config = dict(
    model='masked image model',
    dataset='simulated telescope pictures of galaxies',
    train_examples=48750,
    image_size=64,
    crop_scale_min=0.8,
    horizontal_flip=False,
    method='mae',
    mask_ratio=0.75,
    loss='mse',
    encoder_arch='vit',
    encoder_norm='layernorm',
    encoder_norm_position='pre',
    encoder_activation='gelu',
    encoder_mlp_ratio=2,
    encoder_head_dim=32,
    encoder_fused_qkv=True,
    encoder_bias='none',
    encoder_qk_norm=False,
    encoder_layer_scale_init=1.0,
    encoder_parallel_block=False,
    encoder_dropout=0.05,
    encoder_inner_norm=False,
    encoder_drop_path=0.05,
    encoder_patch_size=[8, 8],
    encoder_layers=12,
    encoder_width=384,
    encoder_positions='learned',
    decoder_width=256,
    norm_pix_loss=True,
    decoder_layers=3,
    init='torch_default',
    residual_init='none',
    optimizer='soap',
    beta2=0.999,
    lr=0.0025,
    beta1=0.95,
    shampoo_beta=0.999,
    eps=1e-08,
    precondition_frequency=25,
    max_precond_dim=1024,
    one_sided=True,
    adamw_lr_other_params=0.00083,
    grad_clip=1.0,
    steps=13100,
    batch_size=128,
    epochs=34.4,
    lr_schedule='wsd',
    decay_fraction=0.2,
    final_lr_fraction=0.1,
    warmup_steps=390,
    weight_decay=0.1,
    adamw_weight_decay_other_params=0.05,
)
Rows from block 10 of the encoder of a small masked image model, named by matrix and row number. Rows with one number belong to one neuron. Each number is 500 + 25 x the weight over its row's rms, rounded and kept within 0 to 999. All counts start at 0. Numbers have three digits each. After the name is the row's rms in percent of the matrix's.
Before each neuron's rows are labels from the 100 images, of 14976, where the neuron reaches its highest value: "responds to" is what is common among them; "lies over" is the class under the peak. Only what is clearly more common there than usual is listed. The data: simulated telescope pictures of galaxies.
# fc1: MLP up (encoder.blocks.10.mlp.fc1.weight, 768x384), inputs 192-287
# fc2: MLP down (encoder.blocks.10.mlp.fc2.weight, 384x768, transposed), outputs 192-287

responds to: irregular
lies over: galaxy
fc1.1 116:504527535520512514512495522489521477500483488487518508482564493526506555483480454483498504475524487516514520466528522539504473476508498513425528511493532505465489488495482507561506502510492517520524509518492528476481487507483513481447501473482511532473506550496481519526484469481464487494
fc2.1 111:512470460512484511478517508517502503481494503503339498523459499495519487494542518512536469517515521500482472533494467497515490525497478498515479481504476507518516493509503476453510510499480494498496465524522492505518524494544488522544467522508503586515508460502525473462507522496548513520

responds to: barred spiral; winding: clockwise outward; winding: anticlockwise outward
lies over: galaxy
fc1.282 198:479502488501523484486469489482511490539483481507510515508523504518501505536462546504534510522545505510543532518506490484501526513449552479493470476499464456519466478503511487509464488533511483469496495503471481517489451477431433505532526504471529528471487518494476514532486479514546493488
fc2.282 179:499501493491512480516509565507453518465522517496490506546490452504514478501527453512522490503490469465479471510501485514468481514565465500503524506486521508506551546499487519503555502470488505499489453499546471519492508500516543479470500503504484475478506482498527516486507501509477534531

responds to: lensed arc; noisy
lies over: galaxy
fc1.575 210:490500436489512517489502551461499478495519460511495545498512530500496479497513497506513459520486489514509515457510512542498528435506469439468495539493482475499489513500516513488483498495484515452486485492536520499476505502522487448444501486499529512470502524508530489580514508572503511484
fc2.575 149:473517522540530524529494479508510452522504508549451521501487473539513431530510512517524576505551505498547526548479502513491494510500502526513479485485484489496513481507545472482462524487469494501469463523456482529526446469509500520518468522473490477506514464480471484507466503463503498489

responds to: many stars; two-armed spiral
lies over: galaxy
fc1.687 093:522522475450463542542506460530522495502496483483501518525487465484495482484495467480482524511525547510501483528511469504560539514509462471508446539515497495444485493492473479531481500522536557481511510459517509489531471550516502495514532489505492504501525500509457466539489480517507483519
fc2.687 104:515490540546519466497500545505482479485521512507450508463538538519534516506513521494496503489469502490510492485501553478499424463487532525497576464470510504519506498518566532488532534455500448474499522529468481516452529466512478522486469511455478488485473507512541552461521529476487511471

responds to: merging pair
lies over: galaxy
fc1.661 195:519506540501474462540464521518524493560500505496469480486466459484494524529472519485484535489517514545475481488511520506509505461535479475474463482508487467528489494499466470485554483494519495514561511489497475480524498517545495509502510520493534477528512474552469510476493533507529477466
fc2.661 155:459473476516500536531516493502474492492508541531567496496481516487490458496476522501528505515515509478541541478540504544499531488505505508482543506531521503501535487506507517464476504494475503489523455502514515483482521529504482486505510532475479407479469522508507492492499487480454490492

responds to: star cluster
lies over: galaxy
fc1.304 155:513501488506464509504523489487508490555519488538463547505530533471527448555501483494482510510496518503516461489526491487457549495509531486498506552489520549527509473516516500501489502465490467504442480506465521532518482482464496481493450505504444493521469481524533545502493528501478519510
fc2.304 107:527496504496511500485519511537506505493472490489112507490535507530515464520512484510480500505501505488499518506513488491512492506523523505516477495505497512506520502485503506514484497474498505514489480501505492507484509515502529481492496480483508647521507492509504492487511492475505503506

responds to: noisy; many stars; round elliptical; merging pair
lies over: galaxy
fc1.89 084:489514505496537494550495482460506466512510505454506488513492516541517488526441497512442530512513472456547503505471506482530514509494477533482442499559527475494526475480486500499532532496515491466510506473500520467504486497508497542472483505501499510480534515491489449507458500495498525522
fc2.89 107:529497500518472512456542475527500537494499477524442520487523494475476490480571506480550466506466503540469482482510513502511471460495526481501572488457486529501508507530495511475484468538524493520475519520502468514480468484508485454505515502495480507513478472539503554509539501490501493499

responds to: bright star with spikes; lensed arc
lies over: galaxy
fc1.302 223:500503522471526497555486516483498489530508479541497534531510523516524502490494511440544496480480533512490524542538499490515485490504514443524480490502478530487511497508474484463529506570511494457486508488478511521486493475494446541477492469474533519503460457531495521522529494553477512495
fc2.302 137:471482500515528550473523453554502494475508481506295495497513470539468491528510522499482532505503546500509525476501539495486521507505508469565492503491495494507470493469516506479493490486498503475512500512461452537501481462500464472528496481507493572506525504485481513540518496493546506507

responds to: irregular
lies over: galaxy
fc1.467 215:510488453490536492560509515538487525528543481534480497528508505507522469478527438504504523539501516461474498495515517485496537525496520519503492528499567535503501491521487491549559480507482529486490484530524498544482503504525450525458518476479460494513518493504541528526466492496486471500
fc2.467 157:518514532491481486477510473480497484466505520560416500478486508486408488486482535506491525511488511512509533505445488498505471552515495488522526494507439462485492484553507540447499495517502484487492470491514521546481503505487513498508498504507497591507491498506476478509477485477510484531

responds to: many-armed spiral; winding: anticlockwise outward
lies over: galaxy
fc1.123 080:530493497466504521493496447511500485512472498485495462472563548523501518471458496502521482512486496470485553506504509496482490493503517508453456521475478481489501486543494457494506484487515505500493428518499515465486507536496490536529503512547512502514484486496502480543478510495512521489
fc2.123 099:490497497520464470520520568472509496527511463514436523502455467495498492508563498486483527453543522502527470474503517504538532505477504500525515454517506524495500510496517530498473538506473513511505546493511523513501471494500508444473487496473465506479500521499500513467516495517489459533

responds to: many stars; many-armed spiral; irregular
lies over: galaxy
fc1.678 086:479520462474549525535513503540512465508530500511481484469505478514486497493512499516477523480499514530452511510479475489514478508478490517479463558471481504444519545465490501512551491481483493496476454456538483493526451517524508548453508474513491481498476485539515515482494468496505528502
fc2.678 105:519498528507445490475511489473444514489453501468504521501484499501501516514536516513518498514514482475540464491515542524470520515512511475536552449548527503532464448526516468483438522517512502494516541525471515482477535522489496462521491497478524491490529502477477470502486540508503507521

responds to: many-armed spiral; winding: clockwise outward; winding: anticlockwise outward
lies over: galaxy
fc1.645 190:483507523503462523552560475525518480520532491513446519511487471456542434489540495535473516497487498467502501512515491524505478452476475547500482521515473501502499499500523520523560509451485485515496523472500432497541462491500515536501482516518521458514509480522524465531471537526494510479
fc2.645 160:481493506484480513500491500442525500474480480479599517495513518506446506474527462525513519507474489508503464541539490552472501477494527508503499496493558468486509519545500496488469481500507476488527545520522487506475479489469497497528522464494532366531496534493516492529516486501477502519

responds to: noisy; many-armed spiral; tilted; winding: clockwise outward
lies over: galaxy
fc1.689 090:499493473536507489502487495511542460481487507469495458515533503483511504483500503524456494478515488486471528467484502496500514527538491520489468528506479504521531472485493499483520460501485503475494518481505479533496529500533480536439491499479527498522486504512511482494481497517536528554
fc2.689 104:488499544485496505508535503464463530504487513521436533506471517499509504536517478478527496525471473509541488527531516521477523464456525462506531470507507502483471526489474533518472531517510518541493498498464511475506471522471517485504486478515459459492524485519492504476571489484474467451

responds to: tilted; many-armed spiral
lies over: galaxy
fc1.560 094:537526472512496514484490480497496503473518490477504449500537519485487506472530482527487506473512539473478557477500491586516485518463498484503498493526475553510528468478470453474520503512491523505520511561488485500481483584482460512464493508532520508500480505530529518470468499508480524515
fc2.560 104:462482540517490537540507494512508500520473474504434530489490476535535494530501470450520487505526499528504429562512509463508518466516476498518521482466534453488475520519552550546475522480502483492463504468514503497510507468516525474495485464469473515496523487487493462511511467465512489511

responds to: merging pair
lies over: galaxy
fc1.345 210:491469497464499527468519499524513509521466457514440512476495427524506523505518465467544506496510491519517478477509540493523533515456527470493498504510514449484535461472506520489508466487516547466519487468480518492523519487536521473454564523515552485526503504493479477467535495500523490519
fc2.345 150:511529511484524494514474469460532473493483525486449528445508486506507495483535471475507496508496531518482536554457544462464502510493477514548463491505490483486485498494492478489503499482483470470450554502495505533517524494478475487502493460464524545479505510515517431544484492517506506494

responds to: merging pair; irregular
lies over: galaxy
fc1.122 093:510498494502468503536483469523503522502484508495502493530517489522520511500457494515559494507503533491471493461511513496515527491505501528458500487517489475484469499448467488503483468482491526484473566488490463503489464576506499497527512477522498504486493508480529504511468497478487498504
fc2.122 116:470510516499522497482513503492500461514485516494470502476477524482485493492550510495454509506503475517510485530487504492496482489475510467521521478512522526520522502549524500493475559511501457486511491508498514476501524453504509523485505519468492473491507502556468503491520472481514499498

responds to: merging pair
lies over: galaxy
fc1.515 217:477463515486496533463509514574526520540488463483457471503497470500471519528519439478556517500514502522494468475513515489534516498439522505493506515505497485525507471480526512501498477478497557488503471448483521495508506503529547534492521517501542495536528490492488509488564540503522492495
fc2.515 158:505533508496512496491479497461571510481465507479408515505489501489491504466524466469486495482475526517466497545506528458473495500492449519547460512487491476492468483515497477498526519475494490487462571508515495510497524486475489458509474471504533542490529489513501472567516496503507506509

responds to: merging pair; noisy
lies over: galaxy
fc1.200 096:532495502545532479519503506488499447498509524506514489502518476517494519468474517493500521504510493519504526453491489516530473505482488528465499484506500529492479464476454546542511508520502532497488509496457519492473501466538440491500500519484494525467502529484513501500478477479465514499
fc2.200 103:511498479466450532483500497515487528490489473490329511479467526517474484499542497499500496493482498481474483548507530512469515483512538477500491495487509499512515509508508458457514506497502474518507497527534491497511460511498554511494487507524509510510485490505488471475512524524503519505

responds to: lensed arc
lies over: galaxy
fc1.42 188:476503486492507515511537529481512499514473408519521570494506475545503507488548516536483474500503473514502534508492472513499505538493515484493528563490471468510515526494478520487488515502502510487496547485513544478530488520541473490517502498487528531499486523455515503525526515530527492537
fc2.42 142:477507523541529508500477555499475535509500608520484461499463502543490495506472502498506529500525469511520514557493475535489506551488506477502505459502490481492502511499521477497471483519466499502512448530477479534502508510522553514535497493479470435523492443505474473493486505455500534468

responds to: many-armed spiral; winding: clockwise outward
lies over: galaxy
fc1.10 080:483465529474514486480478476504521518472545491494496543492531525509512509475479508478502506467504531484502525508515533493521490495524545488441478500531512539488513483528493515529497527532504508484479495509473446460492460553553584568504523474530479498500530494513491509529507510512475511472
fc2.10 106:492509479531497530530499567498484479513477499498496473518473485485503504516536480501483467543521491495528504503503485504487493507480431511538514500470498495488467530496514492473498467463528496523530506486520552535539522460427417445491485499479490497514461482492484494482490480517534502515

responds to: many-armed spiral; winding: anticlockwise outward
lies over: galaxy
fc1.52 090:480538480444518498549485547510491501454473498509495452508484547530488490493459432509501523445451543509466461516496492470495494517479481487508524545546523491490515501492485501478487477507482486465508500519483508451462470533520532492502478457485489496507502468528483508507513513513493542530
fc2.52 105:511476525527500508476516479509494518521537499496495540492526439477538514512568528491495455524543480501532488497510497505528502496484507513498527470475495522532490497504508513525509482495512516516496510458490531551550500493477475490509513529511497453486517524472486488490487492485515462465